python train.py --dataset="tunes sung on syllables by a formant synthesiser" --n_mels=64 --hop_length=160 --conditioning="class" --arch="dit" --cond_dim=128 --targets=["first note"] --norm="layernorm_no_bias" --activation="squared_relu" --mlp_ratio=4 --fused_qkv=true --ema_decay=0.999 --batch_size=64 --weight_decay=0.0
Rows from block 2 of a small class-conditioned spectrogram flow-matching model, named by matrix and row number. Rows with one number belong to one neuron. Each number is 200 + 20 x the weight over its row's rms, rounded and kept within 0 to 999. All counts start at 0. After the name is the row's rms in percent of the matrix's.
After each neuron's rows are labels from the 100 clips, of 14976 (inputs lightly noised), where the neuron reaches its highest value: "lies over" is the class under the peak. Only what is clearly more common there than usual is listed. The data: tunes sung on syllables by a formant synthesiser. In brackets: how many of the 100, against the usual share in percent.
# fc1: MLP up (model.blocks.2.mlp.fc1.weight, 768x192), inputs 0-191
# fc2: MLP down (model.blocks.2.mlp.fc2.weight, 192x768, transposed), outputs 0-191

fc1.622,074,215,232,218,201,237,195,235,186,217,213,172,216,173,216,157,169,223,213,214,168,195,163,207,195,196,232,203,166,202,193,194,185,210,214,198,211,247,206,224,213,172,211,197,205,219,200,218,216,219,202,201,217,210,190,205,166,173,200,204,212,201,229,212,208,206,177,220,200,153,205,159,244,188,176,233,220,174,245,178,185,209,184,224,185,221,212,230,195,217,201,209,183,214,217,186,175,213,212,177,223,194,185,201,208,237,212,217,181,168,176,216,214,183,202,222,214,182,178,191,196,199,197,171,205,216,202,187,220,188,187,206,202,224,196,191,215,214,194,207,184,170,230,205,186,217,223,220,226,195,180,210,196,205,191,201,183,175,191,186,199,191,207,214,176,200,211,204,194,179,165,165,235,198,214,137,203,219,230,206,227,188,184,169,190,189,230,187,218,210,165,247,210
fc2.622,080,166,160,205,222,172,195,207,237,220,186,235,182,163,212,163,234,173,192,229,202,211,173,196,178,211,186,200,218,226,178,203,229,193,235,177,203,193,174,235,187,180,184,210,188,205,200,219,185,177,200,200,209,217,189,180,223,244,196,195,193,208,177,192,195,185,178,213,237,159,197,197,204,188,212,233,198,215,178,176,184,183,237,230,211,218,182,196,194,190,188,237,202,203,203,197,172,226,175,224,140,187,207,175,179,170,215,212,221,170,202,206,195,217,224,200,199,183,189,234,184,178,193,186,207,206,199,205,215,211,207,182,193,198,180,195,207,182,180,198,247,191,229,211,176,178,221,220,199,216,165,212,208,214,161,206,242,181,178,192,204,201,211,208,167,197,173,197,198,216,212,161,179,195,224,210,163,182,188,180,210,198,195,193,182,217,230,211,216,217,173,206,199
lies over: /æ/ (35 vs 13.1)

fc1.102,092,228,231,212,190,180,174,213,182,195,235,215,208,211,211,206,214,210,186,191,201,183,190,214,168,192,203,188,191,182,168,199,224,155,168,230,168,227,181,213,170,162,210,211,214,193,213,187,164,225,214,249,192,175,201,205,195,236,201,163,199,208,195,192,205,181,198,207,165,219,199,173,208,207,198,208,212,180,216,168,192,194,195,196,213,185,191,175,227,245,211,214,212,194,197,176,195,197,206,175,206,210,132,198,204,160,197,200,195,203,194,195,182,209,185,175,226,209,208,209,208,201,193,206,207,182,222,196,205,235,194,162,186,227,207,213,225,204,206,193,183,213,204,193,170,192,209,231,215,193,189,218,202,218,227,205,151,187,219,222,207,175,239,199,235,227,191,201,185,217,193,220,236,183,227,244,185,181,203,199,229,227,173,220,240,237,197,186,213,216,185,219,211
fc2.102,084,205,181,169,215,192,195,168,193,210,202,200,249,187,211,215,216,198,198,193,200,231,206,206,154,217,213,202,174,210,217,196,243,215,219,264,180,194,163,222,160,222,224,199,202,185,229,207,204,199,148,221,171,244,196,216,202,201,190,223,190,238,173,158,147,162,175,198,207,182,206,209,195,202,228,213,208,182,182,206,204,211,188,219,191,208,217,209,210,195,196,195,193,201,199,213,210,186,181,184,205,193,221,234,216,175,204,219,203,183,187,208,220,194,180,170,192,181,197,199,181,232,236,213,195,226,224,206,230,198,181,192,195,215,221,210,222,177,188,204,166,241,222,192,228,192,177,227,174,193,205,190,210,166,191,184,215,203,206,185,231,195,198,218,238,211,227,216,185,207,221,186,207,200,180,204,232,190,173,204,181,226,231,190,180,204,157,202,190,201,205,202,207
lies over: /æ/ (50 vs 13.1)

fc1.312,086,207,173,193,206,215,200,193,220,213,217,205,220,209,200,212,245,169,194,212,221,209,200,176,203,208,194,183,174,207,207,171,189,192,213,210,219,241,186,192,204,185,192,184,202,192,188,191,214,191,222,214,198,176,203,171,195,222,225,181,162,212,219,171,217,212,189,213,191,232,164,207,222,192,174,215,196,180,220,184,184,201,218,177,183,194,193,184,216,192,222,196,218,161,206,180,222,183,211,157,195,215,202,187,222,206,201,209,185,159,192,194,203,185,182,196,222,215,162,160,197,208,186,195,205,175,201,158,193,189,198,162,207,208,229,204,196,206,187,200,183,168,204,219,218,189,191,225,240,185,202,248,184,185,206,216,196,175,231,211,224,192,210,192,169,213,194,201,211,147,142,182,162,185,157,209,190,183,244,178,220,169,188,204,248,194,218,237,205,192,189,178,227
fc2.312,088,206,232,172,219,200,219,197,237,229,215,188,245,203,218,226,125,186,168,242,195,173,206,209,209,213,181,219,182,174,167,215,208,201,198,175,211,187,201,198,174,218,238,195,195,200,196,176,190,197,181,193,199,196,192,199,185,207,223,181,242,190,188,169,166,241,225,189,219,229,191,155,201,182,216,211,207,213,191,211,197,185,236,171,218,182,189,226,204,208,172,205,218,185,227,220,209,184,195,197,193,202,186,202,177,196,226,184,193,179,164,208,196,199,154,156,217,195,173,214,190,218,223,204,198,213,192,208,209,164,188,197,226,195,205,195,203,203,184,200,166,208,208,223,210,212,165,195,200,211,216,220,193,181,181,181,193,172,192,208,219,210,198,211,203,200,182,197,201,252,229,222,188,203,176,195,202,203,157,218,205,230,247,207,188,210,217,229,195,206,176,199,191
lies over: /o/ (34 vs 12.8)

fc1.68,079,186,157,156,201,187,203,236,225,231,215,205,249,203,189,212,173,207,199,188,176,127,197,188,210,203,174,208,198,187,206,187,201,184,203,158,167,182,220,195,201,185,192,218,177,171,192,201,186,195,206,209,199,152,217,162,218,189,208,196,196,160,205,213,170,187,215,208,207,222,185,163,199,231,219,215,184,176,197,199,194,195,199,209,179,196,180,213,197,207,234,242,202,217,190,211,210,191,177,170,213,194,179,194,169,204,173,198,209,209,189,193,197,192,210,223,192,208,193,196,218,190,194,181,184,158,178,206,221,230,167,225,209,145,197,194,199,209,190,195,205,210,177,185,203,186,197,247,220,199,189,202,203,196,228,180,222,204,207,173,190,187,179,205,197,205,177,177,193,217,200,222,225,178,191,212,165,254,208,188,177,170,234,195,226,201,229,203,179,203,232,219,204
fc2.68,078,196,244,225,197,158,225,198,241,176,186,171,184,203,219,206,182,191,198,185,175,179,180,197,248,217,199,182,186,200,232,195,182,204,155,181,151,243,165,199,180,198,207,188,216,208,213,227,202,175,201,217,197,219,199,190,183,213,201,181,203,166,215,239,212,160,195,212,207,193,227,196,152,208,180,192,194,205,211,205,199,193,205,211,216,191,224,178,211,214,210,197,166,211,174,197,206,188,175,191,211,200,189,231,214,180,182,158,172,221,208,199,199,207,206,214,187,222,183,205,202,176,177,194,199,197,161,167,229,188,213,204,219,224,186,187,215,204,197,211,203,201,203,180,186,189,208,164,235,176,191,201,199,189,152,181,161,183,224,198,201,178,184,203,181,183,194,214,207,230,192,189,199,222,197,136,205,216,210,192,167,227,185,202,188,219,189,186,199,234,237,212,215
lies over: /u/ (31 vs 13.7)

fc1.354,106,200,165,181,209,195,218,215,219,205,171,160,205,187,171,204,175,192,216,154,169,201,193,184,225,219,225,211,195,221,199,168,184,209,190,149,204,187,168,202,192,234,208,177,209,222,186,191,206,229,173,197,184,205,201,204,211,165,176,206,197,187,209,236,227,172,185,216,182,221,194,211,259,156,202,202,208,219,211,249,209,168,193,218,212,160,206,197,213,225,199,184,185,188,191,200,197,191,197,243,173,194,192,199,208,206,209,227,235,177,211,192,207,229,198,202,212,176,190,150,220,205,235,205,194,216,203,193,173,199,204,178,209,186,183,194,206,184,230,222,203,157,192,229,221,163,171,224,196,214,247,195,183,180,178,185,213,223,203,186,186,189,174,168,225,205,219,209,198,188,206,209,183,189,201,209,223,223,220,193,166,199,207,184,184,221,193,183,192,201,202,198,223
fc2.354,117,208,215,184,192,182,193,200,221,193,204,173,192,189,172,198,197,195,164,221,181,216,191,184,199,165,186,200,222,197,204,184,172,174,206,202,183,212,230,168,200,196,216,221,211,208,183,254,225,189,230,187,227,212,229,224,227,203,240,195,166,147,218,185,196,207,194,208,204,199,205,207,212,189,193,204,280,204,178,193,196,174,194,225,203,215,200,228,225,200,228,247,208,205,191,194,207,215,169,205,189,177,193,165,196,213,173,194,221,216,216,215,166,239,188,225,188,154,205,179,204,236,180,203,199,199,186,198,215,166,188,196,200,187,232,181,206,171,180,196,180,199,217,171,191,199,192,221,193,197,199,194,208,174,183,209,198,200,202,184,199,157,198,223,220,213,178,212,231,209,244,183,192,196,167,214,178,175,221,200,228,236,174,214,191,209,202,217,203,182,186,183,222
lies over: /æ/ (33 vs 13.1)

fc1.85,114,232,209,205,200,209,179,190,170,196,206,190,200,215,204,210,210,222,215,204,216,180,167,197,214,200,214,208,206,192,185,214,214,188,181,186,192,192,184,220,212,210,177,219,156,185,229,196,209,190,199,197,194,210,231,229,165,239,187,196,168,202,184,199,215,201,224,187,166,194,214,199,187,187,239,233,207,181,204,214,201,198,197,183,209,191,212,222,163,214,227,241,178,200,180,250,208,194,190,160,187,195,193,220,185,185,219,207,167,231,203,201,211,221,143,219,207,182,199,200,222,219,199,230,210,211,189,161,177,212,180,192,160,187,190,216,235,218,216,242,181,181,207,213,205,190,231,233,213,152,192,185,190,184,180,193,177,215,216,166,204,219,182,211,185,189,182,206,234,201,199,163,212,182,213,196,195,227,220,183,241,189,192,170,216,176,201,176,182,235,158,224,206
fc2.85,110,163,217,199,202,204,184,188,226,194,193,206,183,193,208,211,181,194,186,204,209,226,167,208,211,198,213,204,217,191,207,179,182,173,176,200,192,190,215,204,191,208,216,220,242,217,238,212,199,179,190,217,188,226,223,159,247,145,194,210,245,192,230,207,189,192,247,209,172,189,189,222,207,222,154,234,206,194,209,205,214,204,186,191,224,230,182,175,229,211,200,214,187,188,212,189,208,218,203,226,228,201,192,214,224,213,232,199,230,227,198,192,203,171,185,191,189,205,186,213,211,218,200,231,201,199,191,244,166,215,225,200,210,217,200,217,231,167,216,241,206,186,183,218,181,213,236,210,228,202,184,195,192,195,213,181,187,214,192,171,198,163,189,211,209,204,176,195,158,199,186,158,216,231,216,203,195,219,189,199,216,214,183,159,196,244,222,201,167,186,189,180,221
lies over: silence (31 vs 8.7); /t/ (28 vs 2.5)

fc1.199,118,197,229,167,197,224,172,219,203,201,178,195,219,181,178,184,220,214,223,169,199,206,182,209,221,193,238,225,187,242,204,205,208,217,172,208,151,196,237,205,185,193,206,229,196,203,185,193,198,186,268,201,151,204,199,196,188,181,193,235,211,195,186,204,223,184,197,207,176,207,202,215,222,184,186,203,208,195,188,234,200,194,215,200,208,176,189,204,204,191,183,188,179,202,190,181,145,208,184,190,192,211,235,177,197,166,208,212,198,217,197,202,178,205,178,159,213,187,183,218,221,219,226,173,208,194,223,205,199,130,193,217,179,225,176,185,210,198,216,228,169,146,192,197,210,171,193,224,200,215,183,190,189,220,193,236,204,200,184,179,196,216,207,186,233,199,205,210,216,194,181,217,205,197,212,257,210,205,179,193,185,196,168,187,230,235,207,185,214,195,192,218,198
fc2.199,121,189,192,205,215,209,202,177,209,176,172,200,179,196,184,192,195,212,220,168,184,210,186,194,217,183,192,182,209,174,142,198,162,161,217,223,198,180,202,206,188,189,204,238,210,203,217,205,196,184,190,203,215,228,197,217,201,189,210,201,207,181,190,172,190,190,180,166,191,213,216,176,205,182,201,207,217,219,176,179,192,228,192,188,183,188,233,224,193,187,214,266,200,198,223,176,231,173,179,212,207,184,131,163,207,218,206,185,237,196,206,205,208,210,205,222,234,193,199,197,178,215,216,219,194,235,228,230,198,197,206,164,221,223,233,217,218,201,184,200,250,225,217,190,191,186,196,186,195,201,204,180,170,173,168,168,235,181,163,196,196,210,160,212,216,182,212,191,191,223,204,205,188,222,206,229,163,163,185,207,196,194,175,207,215,173,174,197,204,205,189,202,195
lies over: /n/ (31 vs 1.5); /b/ (30 vs 1.5)

fc1.151,060,204,227,216,215,189,197,206,191,202,194,187,185,173,199,214,181,225,200,185,243,232,202,218,204,200,139,194,213,245,188,210,169,192,165,227,180,207,205,187,198,183,221,234,220,213,203,181,217,209,192,203,209,209,194,209,194,234,212,210,209,232,180,214,202,202,207,222,199,180,232,136,202,198,190,198,217,200,197,205,205,171,191,181,203,200,194,188,205,194,210,211,220,189,187,198,223,202,210,190,188,198,169,186,205,175,190,183,187,186,160,211,205,218,200,213,182,207,218,189,222,232,194,235,222,202,234,206,179,207,217,229,214,187,218,216,194,224,218,209,190,212,214,172,180,134,214,246,162,219,167,169,194,212,234,154,228,203,192,230,204,192,202,200,149,227,200,218,208,196,203,215,202,182,211,185,236,195,172,199,250,205,184,194,203,187,223,199,231,217,204,217,181
fc2.151,069,186,136,204,194,207,202,204,234,204,216,164,198,225,205,191,201,181,187,171,185,150,193,206,168,195,242,185,208,241,226,196,133,218,218,228,171,166,124,194,211,215,201,205,196,228,225,202,198,200,179,188,196,193,206,207,200,232,215,183,199,220,198,196,202,224,207,178,197,228,203,204,178,193,191,206,183,205,202,206,199,206,183,190,188,196,213,205,198,209,208,181,185,237,205,209,196,193,201,211,189,206,179,203,203,161,189,174,185,244,188,197,203,199,215,216,228,185,205,163,167,195,204,190,194,208,205,183,207,183,216,198,209,225,217,201,212,211,182,214,211,144,200,195,164,225,205,204,255,156,190,213,184,218,215,209,163,177,198,209,185,196,185,207,165,189,185,193,201,216,182,209,223,212,211,166,192,204,169,186,188,211,225,227,186,202,198,190,191,242,203,192,200
lies over: /u/ (52 vs 13.7)

fc1.508,073,227,181,173,185,154,189,202,229,192,211,166,216,182,204,186,192,205,180,197,171,161,187,226,198,145,174,203,179,182,188,201,195,232,161,181,218,203,168,180,207,168,223,256,203,199,198,204,206,225,226,181,204,169,190,185,194,221,202,222,205,146,198,220,192,204,186,230,183,204,205,190,256,189,201,214,202,184,212,186,178,170,229,205,198,196,176,190,204,231,191,230,205,205,196,184,249,203,203,167,171,196,189,184,202,211,171,191,187,193,192,203,191,204,216,177,195,180,207,216,225,220,192,207,216,165,222,187,221,179,198,198,180,170,226,207,233,214,199,208,181,220,173,211,208,157,188,214,186,235,208,212,182,208,237,183,211,190,200,210,194,204,187,214,175,200,198,215,209,198,177,234,193,203,204,227,183,242,201,201,214,183,224,161,220,217,206,175,224,204,199,208,205
fc2.508,071,211,224,198,231,200,215,241,214,201,208,189,223,219,215,203,159,198,188,212,180,227,183,180,192,189,196,180,209,180,257,190,159,212,164,137,182,186,180,179,229,216,206,232,192,197,208,211,196,199,199,224,216,216,209,182,182,210,198,219,178,155,204,186,201,192,194,196,190,205,205,220,177,186,195,196,180,213,203,215,196,202,231,221,227,176,222,204,200,183,187,148,181,211,169,186,185,195,192,172,206,212,200,177,178,224,217,187,201,199,203,200,205,201,197,209,189,189,188,205,231,213,188,197,190,170,144,182,190,208,231,194,186,200,208,184,212,216,216,211,200,236,189,208,195,202,208,171,226,145,197,206,194,212,181,204,151,174,208,202,190,169,219,217,194,196,172,211,217,226,192,217,225,209,199,185,208,202,236,174,200,193,201,187,161,198,169,189,203,221,224,175,139
lies over: /u/ (47 vs 13.7); /i/ (33 vs 14)

fc1.600,082,212,245,214,180,211,217,177,205,181,153,199,196,204,229,184,205,218,217,223,186,193,223,199,201,222,175,209,219,177,164,204,212,183,231,169,170,245,231,162,171,190,207,212,209,209,186,211,220,234,184,171,218,202,186,209,188,176,231,205,204,138,203,189,189,176,226,192,214,202,189,205,198,175,211,198,205,201,247,195,188,198,185,182,197,207,213,188,191,182,188,186,211,191,197,186,235,209,184,201,201,203,201,223,200,174,200,214,182,216,194,221,224,193,222,192,215,189,217,197,164,228,185,197,195,249,177,205,183,168,192,228,206,237,192,191,204,225,207,215,220,240,219,231,189,212,181,212,212,191,219,174,203,214,191,212,175,204,180,213,211,200,204,219,177,212,209,243,197,226,210,216,212,190,210,149,207,213,207,194,236,160,206,204,204,228,184,209,218,221,148,194,235
fc2.600,093,224,213,167,170,223,172,253,197,187,195,195,212,210,214,200,201,203,201,194,181,181,198,200,144,215,203,177,194,194,126,212,222,219,189,207,206,160,184,172,262,225,199,205,211,220,189,204,177,234,230,220,211,191,201,180,200,193,219,175,207,163,188,219,217,191,172,220,195,199,204,194,212,210,220,193,189,190,204,222,203,172,220,194,176,191,208,190,193,221,207,223,210,220,184,193,170,189,210,168,233,195,204,179,197,192,204,194,193,208,188,195,178,193,206,164,229,181,190,236,195,217,183,224,200,184,187,200,197,216,193,189,207,176,224,200,185,218,228,189,165,199,178,196,164,181,203,186,226,174,204,209,207,192,211,193,225,209,231,198,198,203,182,208,192,154,196,189,228,179,162,182,211,204,207,248,194,219,229,201,189,173,208,183,167,221,253,196,188,208,189,174,181
lies over: /o/ (45 vs 12.8); /u/ (35 vs 13.7)

fc1.342,090,185,181,229,211,224,206,203,178,201,190,196,179,213,189,205,179,169,248,198,219,157,182,189,208,234,244,173,186,184,215,184,235,201,208,181,210,187,207,194,195,172,205,160,218,198,203,190,215,165,222,178,211,212,179,181,185,205,203,203,229,184,188,194,216,182,191,224,184,243,224,182,193,181,230,221,212,180,181,190,174,194,203,205,182,214,197,194,209,200,201,216,200,166,201,230,184,171,196,192,229,210,171,232,178,206,219,224,186,207,173,195,213,224,206,208,204,198,205,175,221,186,195,172,179,171,231,235,203,201,206,222,225,206,218,188,213,216,191,189,174,225,238,197,187,200,189,220,221,170,196,187,207,207,225,169,184,192,205,225,176,168,208,167,185,151,158,214,221,215,201,212,174,182,220,182,188,201,230,205,236,234,197,233,207,214,172,202,168,171,223,201,229
fc2.342,095,189,201,189,199,189,224,227,187,198,193,184,140,201,175,196,180,167,241,203,152,226,204,190,214,175,171,182,201,181,216,176,215,196,187,204,190,188,204,220,180,208,210,228,228,186,194,211,205,187,202,178,193,223,221,160,173,212,203,188,221,206,186,208,224,195,223,210,199,172,155,191,197,183,241,183,219,187,194,215,214,199,218,176,194,191,185,185,188,215,200,156,181,247,205,186,218,223,187,202,219,197,198,179,186,201,187,175,174,181,172,206,225,219,195,203,192,206,194,167,198,206,217,225,163,184,249,222,181,198,180,164,191,224,209,203,167,219,216,212,179,235,149,210,187,219,219,178,194,221,202,204,174,199,216,211,196,187,185,177,197,173,190,212,198,165,224,196,207,195,198,184,168,187,183,221,195,198,212,187,161,206,193,177,204,219,137,194,218,187,178,192,207
lies over: /ʃ/ (60 vs 2.3); /t/ (39 vs 2.5)

fc1.752,058,206,216,132,194,175,221,212,178,210,241,192,204,147,204,189,196,209,200,183,157,215,162,224,235,189,229,194,222,184,195,180,197,242,198,176,236,179,211,217,205,223,213,210,209,199,176,205,199,201,204,209,180,200,189,186,180,197,207,202,211,226,206,213,203,165,203,200,188,220,193,200,216,213,211,206,170,232,191,216,176,174,210,208,150,206,200,204,205,222,178,245,200,205,187,158,218,209,230,171,199,191,201,194,187,184,191,193,199,207,206,194,181,211,198,166,193,219,187,191,163,173,198,202,194,139,211,213,208,179,192,206,227,201,169,200,182,201,199,206,232,219,195,194,227,220,177,200,199,215,161,213,194,215,214,218,201,211,209,231,188,192,175,182,202,186,206,203,181,174,198,231,155,197,153,227,222,225,175,220,188,189,216,171,211,228,218,187,223,206,226,190,189
fc2.752,066,224,214,194,228,202,164,214,198,217,217,203,213,247,214,221,214,237,214,228,230,179,211,200,247,219,178,184,203,159,197,198,196,197,175,197,194,231,229,184,239,202,220,189,211,200,216,200,204,194,215,173,195,249,208,216,199,208,211,173,195,215,190,232,203,171,196,227,194,174,224,218,191,176,205,218,193,243,184,212,198,170,198,193,210,213,200,198,197,179,200,200,196,202,195,233,221,201,205,172,197,171,208,231,183,207,248,185,235,197,208,214,212,179,191,174,171,192,166,206,252,194,204,222,192,148,167,184,200,248,227,229,191,187,180,204,198,210,199,195,210,207,194,192,217,201,237,198,239,193,214,181,206,198,217,212,184,208,207,191,224,190,177,204,205,191,206,212,201,205,186,213,174,213,229,183,164,239,200,202,187,185,163,208,184,231,219,213,207,202,223,181,164
lies over: /u/ (54 vs 13.7)

fc1.663,085,207,211,184,194,193,182,247,176,206,235,225,245,194,182,224,197,217,187,202,226,176,199,223,201,197,184,186,219,185,177,213,216,176,201,213,195,202,193,193,182,187,186,214,239,200,212,219,221,203,203,186,175,178,191,216,188,205,188,243,202,171,212,192,174,157,216,189,194,198,203,191,225,236,207,192,205,196,190,180,192,110,196,198,195,213,200,177,197,216,227,212,202,191,208,206,219,210,199,196,194,214,185,183,229,192,178,204,205,182,201,198,213,228,213,183,207,235,193,156,209,221,180,204,211,177,232,197,198,199,212,215,206,196,215,197,213,187,227,181,190,198,218,204,228,228,213,203,209,216,195,185,178,209,197,198,159,186,197,232,133,211,221,216,239,196,190,202,185,200,222,217,181,190,195,234,215,185,190,217,205,231,234,131,234,199,206,228,181,197,193,176,190
fc2.663,084,180,151,191,163,181,236,177,206,207,176,181,178,215,189,215,199,150,195,205,191,186,189,211,235,200,188,216,185,171,212,186,187,181,215,159,194,211,229,226,177,192,207,204,193,191,227,231,218,175,168,207,218,207,204,205,202,210,179,206,209,219,198,226,181,177,230,200,200,198,191,210,199,191,186,198,209,198,201,169,196,193,178,187,187,192,196,209,212,159,187,216,197,166,214,184,208,205,192,231,172,198,221,212,174,176,225,167,179,221,186,189,212,205,181,189,206,210,203,199,237,171,166,175,207,228,235,204,202,198,201,179,186,193,241,202,202,202,170,189,185,217,212,203,178,193,191,202,209,199,195,205,210,175,197,204,141,220,201,208,181,211,207,204,197,236,208,209,220,193,191,234,182,211,160,135,249,177,200,199,186,217,168,179,223,188,155,201,188,191,194,161,231
lies over: /æ/ (56 vs 13.1)

fc1.535,087,209,220,207,203,204,167,225,198,186,210,207,185,214,238,177,186,232,228,204,212,168,224,182,215,203,205,217,219,210,183,210,213,196,199,192,185,245,192,210,211,234,189,199,206,204,202,215,228,184,208,187,199,192,202,178,220,216,172,195,217,204,228,202,203,202,176,220,150,191,197,175,212,179,202,223,179,149,210,185,212,193,191,202,211,169,185,188,213,205,227,235,169,192,200,215,213,178,204,181,197,202,207,220,166,232,226,204,229,210,210,225,230,200,175,214,212,171,191,221,186,198,189,218,214,214,184,198,188,171,182,189,166,196,187,186,238,186,212,210,184,144,203,222,206,183,219,235,208,171,213,169,167,194,183,230,172,205,203,171,222,184,194,165,199,194,227,244,206,183,183,210,197,212,193,195,177,204,215,178,201,209,194,175,247,235,225,174,214,235,149,212,201
fc2.535,090,209,199,210,206,203,185,195,212,201,182,198,214,180,176,175,221,215,167,215,220,207,253,224,199,227,196,206,227,211,222,189,210,183,213,183,200,190,201,192,204,240,231,191,177,205,206,218,173,210,196,183,188,237,203,226,183,178,173,187,175,179,175,195,193,209,179,188,177,186,194,173,212,172,210,219,229,238,225,189,236,199,218,215,199,192,208,210,179,232,163,177,182,174,217,198,214,182,222,200,191,208,208,221,253,183,222,191,145,191,182,213,178,196,221,159,201,222,207,186,207,190,193,237,198,225,234,186,168,183,209,162,209,210,210,190,223,204,191,187,190,205,186,223,219,189,221,208,215,189,206,158,210,211,203,212,193,229,202,173,198,217,212,148,201,193,224,159,196,221,199,176,219,181,187,209,177,185,193,206,175,185,189,180,232,143,196,174,207,171,191,199,188
lies over: silence (68 vs 8.7)

fc1.662,140,173,199,197,187,187,204,211,201,240,187,203,189,232,201,224,209,190,225,192,205,216,171,208,183,220,209,192,225,210,185,202,189,238,161,148,207,199,193,196,187,194,190,185,196,201,203,213,146,219,170,225,170,206,204,195,177,191,217,198,177,222,192,241,203,194,186,227,207,176,187,182,231,202,213,189,184,190,198,215,202,199,174,160,233,164,175,203,234,187,209,195,186,169,201,174,203,196,198,225,217,205,170,186,204,186,194,221,207,200,206,166,222,211,186,246,201,195,197,229,212,176,232,197,216,222,207,195,220,210,211,186,181,201,175,238,217,156,204,211,168,222,194,239,204,177,195,221,212,194,192,182,173,179,244,209,184,217,174,179,202,236,197,199,214,219,187,179,198,220,191,184,207,186,187,168,218,237,159,200,191,183,211,208,187,190,230,229,210,221,186,207,146
fc2.662,134,173,226,200,183,204,169,158,210,166,187,201,211,202,201,183,199,164,204,200,188,203,231,203,182,195,217,193,170,218,201,223,195,203,179,201,159,224,201,222,202,236,218,200,202,203,199,186,150,239,204,204,197,237,210,192,177,213,175,206,176,213,216,208,200,222,232,235,191,225,220,169,191,194,199,219,185,193,179,181,202,207,200,260,213,202,162,208,228,182,206,199,222,209,210,186,204,205,186,180,212,187,198,207,180,191,164,191,198,203,202,239,218,216,184,220,183,205,204,230,233,233,209,213,223,179,218,202,199,203,223,224,189,216,226,159,185,172,187,200,180,215,204,135,234,176,232,189,197,199,214,206,255,205,213,181,190,193,207,198,202,213,207,216,213,215,208,184,213,223,185,194,172,174,204,175,224,244,187,209,188,191,207,195,213,207,185,158,200,213,171,182,224
lies over: /ʃ/ (65 vs 2.3); /t/ (35 vs 2.5)

fc1.653,104,227,229,202,216,231,189,189,177,199,164,175,193,204,189,216,198,233,198,210,160,224,197,191,203,215,202,179,213,204,182,221,210,210,208,170,206,264,141,197,191,237,183,165,196,201,187,205,215,180,206,238,178,180,213,186,206,223,225,209,202,216,213,168,254,216,209,201,208,229,223,190,210,165,218,209,173,214,189,204,218,192,190,191,211,216,198,194,204,188,199,190,204,174,189,210,178,234,220,235,212,196,227,197,197,209,216,211,207,240,228,185,174,214,189,187,187,217,206,182,203,222,211,191,211,221,208,215,207,210,195,244,201,211,148,206,233,207,169,220,221,215,220,197,237,228,197,234,183,204,202,212,191,213,216,195,213,217,192,187,192,221,184,184,223,200,201,208,202,181,217,206,217,187,195,213,193,173,209,225,162,267,222,208,208,210,227,228,206,203,189,183,171
fc2.653,102,212,176,201,214,205,222,206,173,204,187,191,196,178,223,202,202,234,183,226,199,219,212,196,238,207,180,201,206,240,181,217,225,215,217,159,146,172,181,188,199,218,202,216,158,198,194,218,188,199,237,216,220,173,211,191,217,239,189,217,205,227,193,207,231,165,199,207,189,190,209,209,211,187,212,200,241,190,220,210,188,188,244,201,181,209,207,182,199,189,216,206,210,209,226,211,187,187,186,220,222,190,233,204,180,179,250,198,196,185,208,184,190,202,222,203,216,182,194,232,237,204,210,255,215,223,177,206,187,215,215,190,165,198,167,211,173,174,211,189,206,203,176,209,196,182,195,203,188,246,192,203,175,194,222,195,217,224,197,259,206,202,193,192,229,196,212,216,212,199,191,187,238,197,193,186,220,151,214,211,203,226,158,183,203,214,197,169,207,204,241,207,211
lies over: /o/ (44 vs 12.8)

fc1.398,089,176,207,178,216,201,184,254,191,199,198,157,210,201,166,230,192,181,197,166,206,201,183,174,194,185,243,202,187,185,223,160,218,189,188,170,177,196,233,236,195,206,169,202,208,194,182,187,213,183,210,202,215,174,199,196,212,166,196,195,210,196,192,182,148,232,189,206,190,152,204,181,199,181,203,204,186,226,182,200,203,188,178,186,197,197,202,202,185,197,193,185,225,228,236,196,208,157,210,185,169,168,190,181,176,214,197,213,200,221,203,189,169,192,228,208,194,212,198,201,215,208,233,208,213,202,211,195,190,179,196,195,159,163,204,176,232,212,177,216,200,185,212,184,209,192,207,216,196,165,205,240,183,202,191,240,191,148,204,204,205,173,221,218,214,170,208,194,221,201,178,181,175,240,176,222,215,195,202,171,204,220,223,203,191,167,229,233,192,212,224,230,221
fc2.398,096,218,207,206,218,179,162,221,196,187,193,240,186,182,208,236,185,199,204,212,214,233,188,223,185,196,210,201,192,208,184,221,164,196,194,188,209,196,226,220,219,191,216,213,184,199,166,185,207,193,208,191,198,207,179,195,185,258,194,168,175,194,209,221,240,176,188,198,196,159,202,173,202,193,173,188,201,203,236,187,218,199,199,181,191,205,197,217,226,198,212,187,245,238,174,204,214,156,185,189,211,166,179,187,220,195,223,204,203,219,185,171,247,231,237,193,196,194,215,200,179,221,196,213,185,219,198,182,189,167,192,187,180,198,218,185,231,177,169,209,228,193,226,177,183,178,185,222,200,196,212,245,181,219,194,240,200,183,213,199,212,235,194,213,220,191,214,169,159,208,194,207,186,172,197,201,202,184,207,213,227,203,196,193,176,228,180,236,182,173,190,162,234
lies over: silence (34 vs 8.7); /ʃ/ (25 vs 2.3)